Weights of a small masked spectrogram model: encoder patch size [32, 4], encoder width 160.
Rows from block 4 of the encoder, named by matrix and row number. Each number is 500 + 40 x the weight over the matrix's rms, rounded and kept within 0 to 999. All counts start at 0. Numbers have three digits each.
# q: attention query (encoder.blocks.4.attn.q.weight, 128x160), inputs 0-53
q.0:469440551475545520503490589484502475468491533457478526479469489444496432498515483477537504513553552554564421465515457424527472499590501487486441508461515526480512
q.1:468459554507567509492481480431485493480465539414562495496471394441511467532457474454569476457488484521441523430494534475542507450503495522449449519478506495548473
q.2:547515489534430552514460524427525471532488473482370433496579525605438497525460464486509454628500503467544537565500471456534455562474542500481500546442431511479516
q.3:444467527475449521517506539530580532407437534479519531511530468523484537547489447484457456534507455483481451426454511502493478489550479506506583491475520497449444
q.4:514466480537582500495501534507485491483569496474468552573464435488532526477613475526415446449540513508503411554502475479549446494481517491556441504484517557465542
q.5:447467414529481558533526410535415514515444534489527461487504507455434447456455558421472537579515545492456497478493561469400530451501587506511572491498488515515492
q.6:425446523568503454405508463542447529485547436524504491454513431510380481489539555481541456577534463456473527458469489477542484469511538478524472454528519459522456
q.7:472554530554479501483471495464562469504453446505516511520462497482498540452463534463485513527485471454474548509472439534520516491438460466491388459453491494531471
q.8:529513513465541468438572511499504548539494487517504507520462507487562509552500500477561496483465428462507493520504535470516573466469493461516514509500508560501509
q.9:518461472502471493490399412508526535505547437480589477549472517512513561497489510544470496560401477528479483570450497463458419525432510484513498457450503408498420
q.10:490511538505491450538509527436455438507482463479471522492525528524460561478468531456546442439489388455530466492511481610510552514496499496515500542513481568534494
q.11:539568511490474514478550520479474516518506516510516462518548509501552507570517499494454494562450546483481496428463491499462534389456539463508555518518519518525457
q.12:470569453463589545415487577497467510539468470463519511503471478497457549496573506493535523485419534538530397486571494472535462491503442433536452616480406528460475
q.13:488472533467479484480432485440513495551503426524510467493470504486478525528487486492580592420491479538521429482509487478504471496522480534527463506551434540538541
q.14:549487543486623405431519498544553497516500507404536526545469547511562546489488448553539487483567506466499515542474575490542531563430493608454497565533507457436484
q.15:517479508622456520526520473494542495456530481559455541540437543477530449540444488551500441473567548509489467521444436562564425526553452525568411507529416452512435
q.16:515506520492527495564448547513456489534485479486535544432449481538467471575524547469499455496469511478533556480443504578529455452501586547475416586452472498585474
q.17:459486499489600559525543501450493506474552577509533464501442531566489505480547472553546509472551559560458459482504468525468490460568493507483575422510552534465475
q.18:507524411503612529565507482552405519528584497440536442520552503469462484491520492587481502505538528477478548470488512514461403477459469512491459523530529538543502
q.19:477487530540506442529497438468484420603413429522443577519528524495462535476511500429431479464505487462471479475439473524525466442558465482563499497462504474524486
q.20:571495477503459514411501446494489486434464505538490445512512491480555486488510539514521554434520527534534539442470486423492508494494489496508435441563501540487498
q.21:474570569459379528544476561499571594527494567463458550474462507480516468553508451457491540454490522468513526641519411432482509481524476470489458582505481419494525
q.22:485479560449524499564488521470495448507542498466512534494491513455544477459421524524432497519536494541511558495504491565520535527594572604502457475496531575478531
q.23:544530514480484505498450529558523562462537499508568510505563461472526590486503512498543464525571542494508531527477436486546461574629472509458451510492451442429483
q.24:500525491425466515535484482495558468483457530616556490481510539487476570486481523526483536431480528482434503518447444448559534532509420455471516451576483422497508
q.25:505465413480501451450452428540457536463538489447486505477495530499567547519472450492497554488522557513437480536514542593431514526518486461512514506465524588563533
q.26:510519549544505524479515487426460469539538536461465511508390541439513429438510483403491488490455466597503564588512515471582489482459564533470475474510440469512485
q.27:478517516491510512527524465515518515473480470578490515437519505555558531466500509477511478512492557496442510528504510473460496526599494510505431432483391498500561
q.28:451400525502496490484563482485576510512535541467509594492536518524454505484482554503482491562540534497466488498486482518538601518496580527495476527463502492545513
q.29:507563528479492502512543532423524442529467427545579535519484505540462465465571450550492474447443460506497571518491518492548568536483524562525549497533515467460539
q.30:536527403493455572511481467551555619497489576529505436572636452516496470483490474556464474504449455481447408458508539402420494474437514494478531477502513537449524
q.31:515498536453578476529465477584595537400472428490549456529457584484513495464510507440526522456498490588507470492540506519530523472477484505499512469560505473522486
q.32:584431500449468455483480500465551449490499504431537523521503438500512435453562440501485570599478491477550492510622499542541495546455489515589575507493486462527506
q.33:423484464533428526428529473553434475546505529508492489455447501553599464551448509502479459532506441531557470472482383483492426527468521511527534536468486514531538
q.34:519502521530494495517560500495560480525474506529565541469422551499430483515539491487524492450478539549527553522497592485422461476469492488512538444622460514505493
q.35:502447527458430502487489549542492521502491445404485440552513483507540564477491481420459537506484479470558542425532553484453538526515433563511452516526533510519566
q.36:512512537538486551513468482544517592430539510463536550421544476493536402507488540437484510468529449545456502620499444496432516539482542453419539494518533465479480
q.37:504498562513522446593439515496601517468561474464549509460517490483544464489499526478526513496575509455547501550483395498548486472463485467416511415552500480533518
q.38:496526513467494503482482457543536506530480477557572503521473511515484521454494562484483505474467437549495536469509635504489568597525519482443526511513516547436477
q.39:480470536455493523465501393511562571468550503497531478471535474462497540476472515519525489548443529485512521490421501495438533490506501519458549503491525469492453
q.40:482493563559442448413493510545451513543486512615476468481434498504565457587433538519513486495497535473564528535476437497475518522451466539488475504514508470531460
q.41:527519527511485552564593547452489509548476503517538495542544562557498549523530483482477464533457431491568458452492554506468481467474478516451530502499528443530481
q.42:616456505454484623495536516531455440514520567533429428427506474501461474482520488546382534482512456491466489458531513505596557537572498534527461507487507482552507
q.43:505474451513553467447491456514384484525470503530496467478470548518574472531494607503464577452442438465462443471486486566420464560384415480465540443442510454525479
q.44:477525484548576524455526531436542513482558486533531478462549478532472491563495470500524530503494486478503442513547534563457493515471450443533447467476479610570559
q.45:605505464533493458507495455490558429535499589421450484604447530565522505470485520535540458460452461480548498466550456537515522532623481535517507541450536501493536
q.46:519520465523456446487447485513484477406530484508479575573464532495581483539487504516566601466484493513571500448553568529517560451466559556417539473542563607441415
q.47:475463501470531464550527454571462500571436539493479486528557535446513506496488501489421527530497539476522475527456446490539474450530473454485511492468543481518516
q.48:413581392565427448512515519454423497492494583541483511482386469489499423513512490487530553538505504513520471547585470505412541467524510536488474493463523560474517
q.49:547438488504497516546518490565509542488506498517526438511534471505526497494540533530433517561516464463490591509572558457556519611579526491528525477474478425490469
q.50:454422411537551486475502488501489486452504508464503545510555468534514587557486515543489467443460437503491481453456574452487551533506453539491537516499528466513471
q.51:510503554535501472450461533516423424513499548499548467455494529531492543430549462468528442516464424538545483473546502598474481496445530504570551538528454541497499
q.52:414446513544485448529523469497493546475554516607548429447452511471537458534484518501478530520501484518467442479447490522522526478460495524525474500500490396467496
q.53:605481506472493573469514536539538502448483490508513531485532486490511467499577445531583498569540434413513535481484439514515502427467535507521497424490577457532468
q.54:443583523416500547550500514517489450472522518424517428526474473544479541478501550526588506383557520489446574534500574509545583529478468490575506493547523487513513
q.55:457562502495453467493495460528450568520500490534432479514514636532545532487545518514460467518528496491453525507487470476442480515472466498508530485547508477439566
q.56:475491513568501501560543521457476484522497513521450566430467514439436494478453478499509463484554604556463513588517530471521430544500519519522479493512466531482527
q.57:449549487463483404608527538468522481513491609484389493478478465528512510569545407541532516564517514503476480510448531538530554545413526441521529525457503548500537
q.58:470543529521519539513559544395496464491498471498406570458557512470459598405449457478554461503486503466530522525547408554546408459621573551429526532500482523567520
q.59:564564502522485514486540548480459520484490444525515529453531486504440462497536532453483553528491476471518475512510520443429476471422461471498544448492530508515551
q.60:483461536503466487493482469565410471441524485507466476547576494432434514596417506463480497567545471574466512502504509440571527486509460476497500513496560470543563
q.61:465471493538439545485533555433543479499396582498474510538546463571466508551482509488428502464493525477436451466511604431451522484520445557540514524472436444486525
q.62:616465495458481441512514529482516513544483475530450602518569521482456483432574449532505511432523507409469456447485469538516547505531465440497525461442538572420538
q.63:471528394546532512571417452516462477534509545469379502476462479495494474551480546480526495460496527521551525448558481517496447543556538446484455491469444473494478
q.64:550573545544469523485540438511477463573440468551487516555520543494530486515495540534486535443446553486505487534519453510490514483483512450478524468577500443527496
q.65:614464612453556479552499473556477494512510547476490508527540521499500511430536462449482432449527509454494550506498473510499505500466521510479523486486485507505472
q.66:494491486525487524556470545476531505505519480519460457493495529426493535557503533507486471449511499510432482530494457507517415535485468448501469397549518524463479
q.67:458509456532532507569497505436497566470545563461515565478490510454502446478461431477459445543516480450504465518528472570500534457506545559448526536472546559516515
q.68:497532503547500506515470497506494476484524510462476507490441445517509474521524436490451553481512548465475452536489487541512465484519511496535541546507496551518498
q.69:550532544502547462472462453484500415485497598488516477507526487484496492493476514484549498493462489528476420463505560496543491474429556638548546487491582488539495
q.70:493504530517503451476524518544500508506479486582490500499579515458397558500532490520551462488519519559549582467495507488445477422527498600510458502492507488501489
q.71:517461436548566526526480510505521560480486519507455504478427508529515517480515468504520495492545476497511490523461449554544492499564470493505491454523475498504505
q.72:421521482455563489547545529457468506520539500464490527517541468531456550472564512475505533449516521493508453457566545552528510562576526505537589578431462453501561
q.73:482443561491507471519482554509457530530492455497461521531547559482497509494517570520540514530506534511565473540558522412485504462494425538501495488502506526502575
q.74:564449477484480520477551487492480463504479501527512493500495481483454419539443522501490479479477521480449581476622513546470530546477444556489570476466519435449482
q.75:519566532410518493508547488458512476473553567437522459521442575481520434558513499460457497510483426551535547459461556497533483446519513525460421458557530527469489
q.76:465480481481482534570466520562519528484452453459535491455432486488489436456444535540508435519511478430451554508413524502426555475396555521496514482496494449480492
q.77:499490508495498487412479535605489463508463470478498467495464474495506466506552469521530535508455437509510573511497483483489483508535539486511430510525448568478518
q.78:551507454491522471512467544526506511461460482534576564453490562498472466436480418551515480462436493500520559439483524556404507516482488540544508474509460551522483
q.79:445513568504497534550465493476553448526547485547512474525507534519512506527494475512496508456462491441474487439481481567585526433484512499479496537476494466511471
q.80:464536392511471555491556525511532504543523503563492531458483446482531538575495498447430555565483469492506486539437496449499513557523476418517510509518475575437494
q.81:574471444519505465521506480488534486453448512552505532538463478503497524495473482535527417530447503541529474469547514522489476509559483513522531523482500537529520
q.82:567497534468499458523415536446515475462482463476522468489485469551464530536493471487496521519506491483445448517468468563561421550510435496514471504436457553553495
q.83:551493528433503567520491492479525474477530508482539555452544543552479506479533467485546452497471410476544516515506501490473490523438472514513553481482513491493466
q.84:459461525538481495467494461524514526501508499537584483532474517481566463576524509491459547532477438514537427462410549449479454476448497472492514553579477502553532
q.85:494505507531556459492512521384432489616554481502486537538462522512517488520539525464506530480511465463498537426457529482517508493556484484535450556535579538547489
q.86:562470517447488518505527521478528498487438481490487527475484482523448546510548492435470513481491495522481470515508488523531507462545477459566456494523462561485506
q.87:437476559470441445485448465523479519460466426538505540471612521460482521517499515491484459493504496524448516485531450464491537524533451479511490556460490470540514
q.88:478503500513513462470493482568482511522490478529575505529537500558502512404474434514510529535513489482483574476509507488522494510444451517440478499454497472507466
q.89:490492466569524477433529485456489482543481485557455503529479479491528483526429471456556556398459505491478438547483558463473468472511504431504437472508461558528468
q.90:469508533482459492508567532527530468530502506549419542501580496537516474478493525538506408522537510453444580497508568485495511484380434509464469454498548458460443
q.91:515516475545456447501471563532529480428533583523512479429526401466528450472470451511569478503499484535486511504524373491498496496573599494480478586469503565486412
q.92:496467494567542544524523535511539496449577483448512532491492483479537475475494458504470441452443490479540474493513478506527481428529534436518385530535485528576447
q.93:477518467431541469530505465458532441516522442512499512497439540455508529489493562456502541507398510509564533542501493492584517497421489460483540498484524485541542
q.94:514496508491521506470469451574486520536475518530565571512469478509454503502467539452448508514577488443544509520454551512539539473466520523563606466510554451472490
q.95:492597550507465518543464505538517480491517519464527447486419440491533543507489481534472477512461539511511527479487519475503467569485449432549568533546477463486509
q.96:495450545515478533512454591456524478502481432502519513452540497542545446547474497502477460505484502465546507469499496508525508479481541558493455520470480519470461
q.97:501521410478462524435535444554545563528410495571482480444477512527545553485550533489519476520412477467465472535440466507456586458449450451494502473533532502553483
q.98:534477442536551522521519552449569544441491471496423467577565488437495524520518511471474474484505503522519459462502507535501432530518509540479461503471540453504508
q.99:456507480521526469433441490506518501493567434510512472439466470539542450494519473459460563522483541485541467519493570451529444566491445486510516462555526457515510
q.100:477446540554563464502551532489535513476506529492412455496473510493465492478527523486535442466525460466477558539450473454519443507516532505469484556454466542505457
q.101:539565453490461496494514483491502463509499488442512526501484479498545520518452513520554567547519507536505477496558460515467444558496473527471474458486523520455500
q.102:455470520489434464416543522541530539586483519534485515446515512501586524443454481528512546500539504535553499479501505451445529398603510468527437505501522514515529
q.103:472471498558565538452491472525501586500552538522527511395466520493517464498466521518552474542493483505537533561529429500470422545461495501468472485523514512543531
q.104:508523539450523489437411474516504512445479471490568495448556569504495455495504499548507505564522545446501520503535501460486437512403494571462495541443512522498519
q.105:490506545512505570550497427428468536498531518454505516591525521545456462511533538483517421548524553397516482515537497505524517486433545493533512451507500465459538
q.106:509485463475484464524503473477506544526529455452490440550489528478474522458496481471554542494545459528527513523525452536499500571529509536469531487474509550535444
q.107:454492475438512509569462506475444570505489515462525482444529484496464464522526528521492542492511511491492507453541526480575447507492508499555597480458572515424550
q.108:453521436512411536498509526488526494491474507493457490564539486467418512504510499546470530499511524554494485458510572455513488502478512495540531524422459463460520
q.109:513522534500490481513531484458545501539451534514457491513538565485535457487496505490458490466490573553519514594469485485504489517545548512537509523495502505531453
q.110:486513488499530498510461497459464508536439491453468392575488530527522548538470450439497559521518499512507414480434575487473497442483558543537514433503529548501489
q.111:463491568480543456508564513554543536536490510474474481470548491481470511438488515516485473442538486502503550493493482447516465497550568549477571496478519450488444
q.112:483500457472456517459533464596411470500476510567512491498480460485492531508572538523466493529469542549496478472535487502504440477500447529456483506433454491456504
q.113:495591498517428485487557512508501469445521441523479488539512511501533540500490550500546573486549498580422493513520472529507522478519434487532419439470460452468516
q.114:492459517506514566466488577490416534481521540448463507520476485543466551528507489496446486534518556502497564390480520484487482497568565531476486529505548436498469
q.115:444452491424529479508483499524471462468493508534468467561511485487477570526453499523537462536480456482535506532495499459477500529476438530539580471516520464501536
q.116:548487495470505520460527491485538518469398498511418506499550606441454538508489520514561502487489487536559410526493450608513497460562555505480503491503434470564502
q.117:418420482535483514534551486548448453516517546445477496428517406502584502443496471489556520561553612546486555547470452546576456521560536540470458552505530542554434
q.118:490548491564527551431544494451475486519489497531493504481503509502561475510547482567437467495542514574436434447531478468443610529515512479534479512523391481514562
q.119:502562453560404567464545524463498467488557511530463491482506501534419546496462542533470486508500511550411462424513489490513544513464473443479472537485543493518510
q.120:519514540562534442548502557459479569440497501465546535551468448434496409543544496544499519536467487491491491491452540503524458566563427489479507581476555520490530
q.121:512513545525477454526521539487503432510471569512491498565455509547582426477446465540476534459520583427499532499464434454487520515479495438490519436514526453527502
q.122:481499493466508544533467466489430527560541479479492545539432489569501465469483513506445483501525518458471444585530520464507548500454466471429508446490514487483530
q.123:486500450524476497450446466408470524525482534479585513492463529490458502409543530453498523543492450497535519423517571487444480459516518447455451469516483461552510
q.124:525556627485491481522541491527450473439541419469566500467497457555450503519456527489480527500526512534468445486479574479497474479525548508514504421517471442444483
q.125:585479472506460488520546466499507458525543487481488449532428526494574502459512543443522497441473541495474582493493438550506532503521526494482422478548553497521526
q.126:477562465491441463469482556531506520552548502464497478464487517518574463542509507482473533523488483499480567488507503538444558465572482521535513558517482458391535
q.127:555461478520515519503556512491496465475485451529468481498521503500451471491525549472442575469506427523452476508503523483554510497488540490451535517455510492474531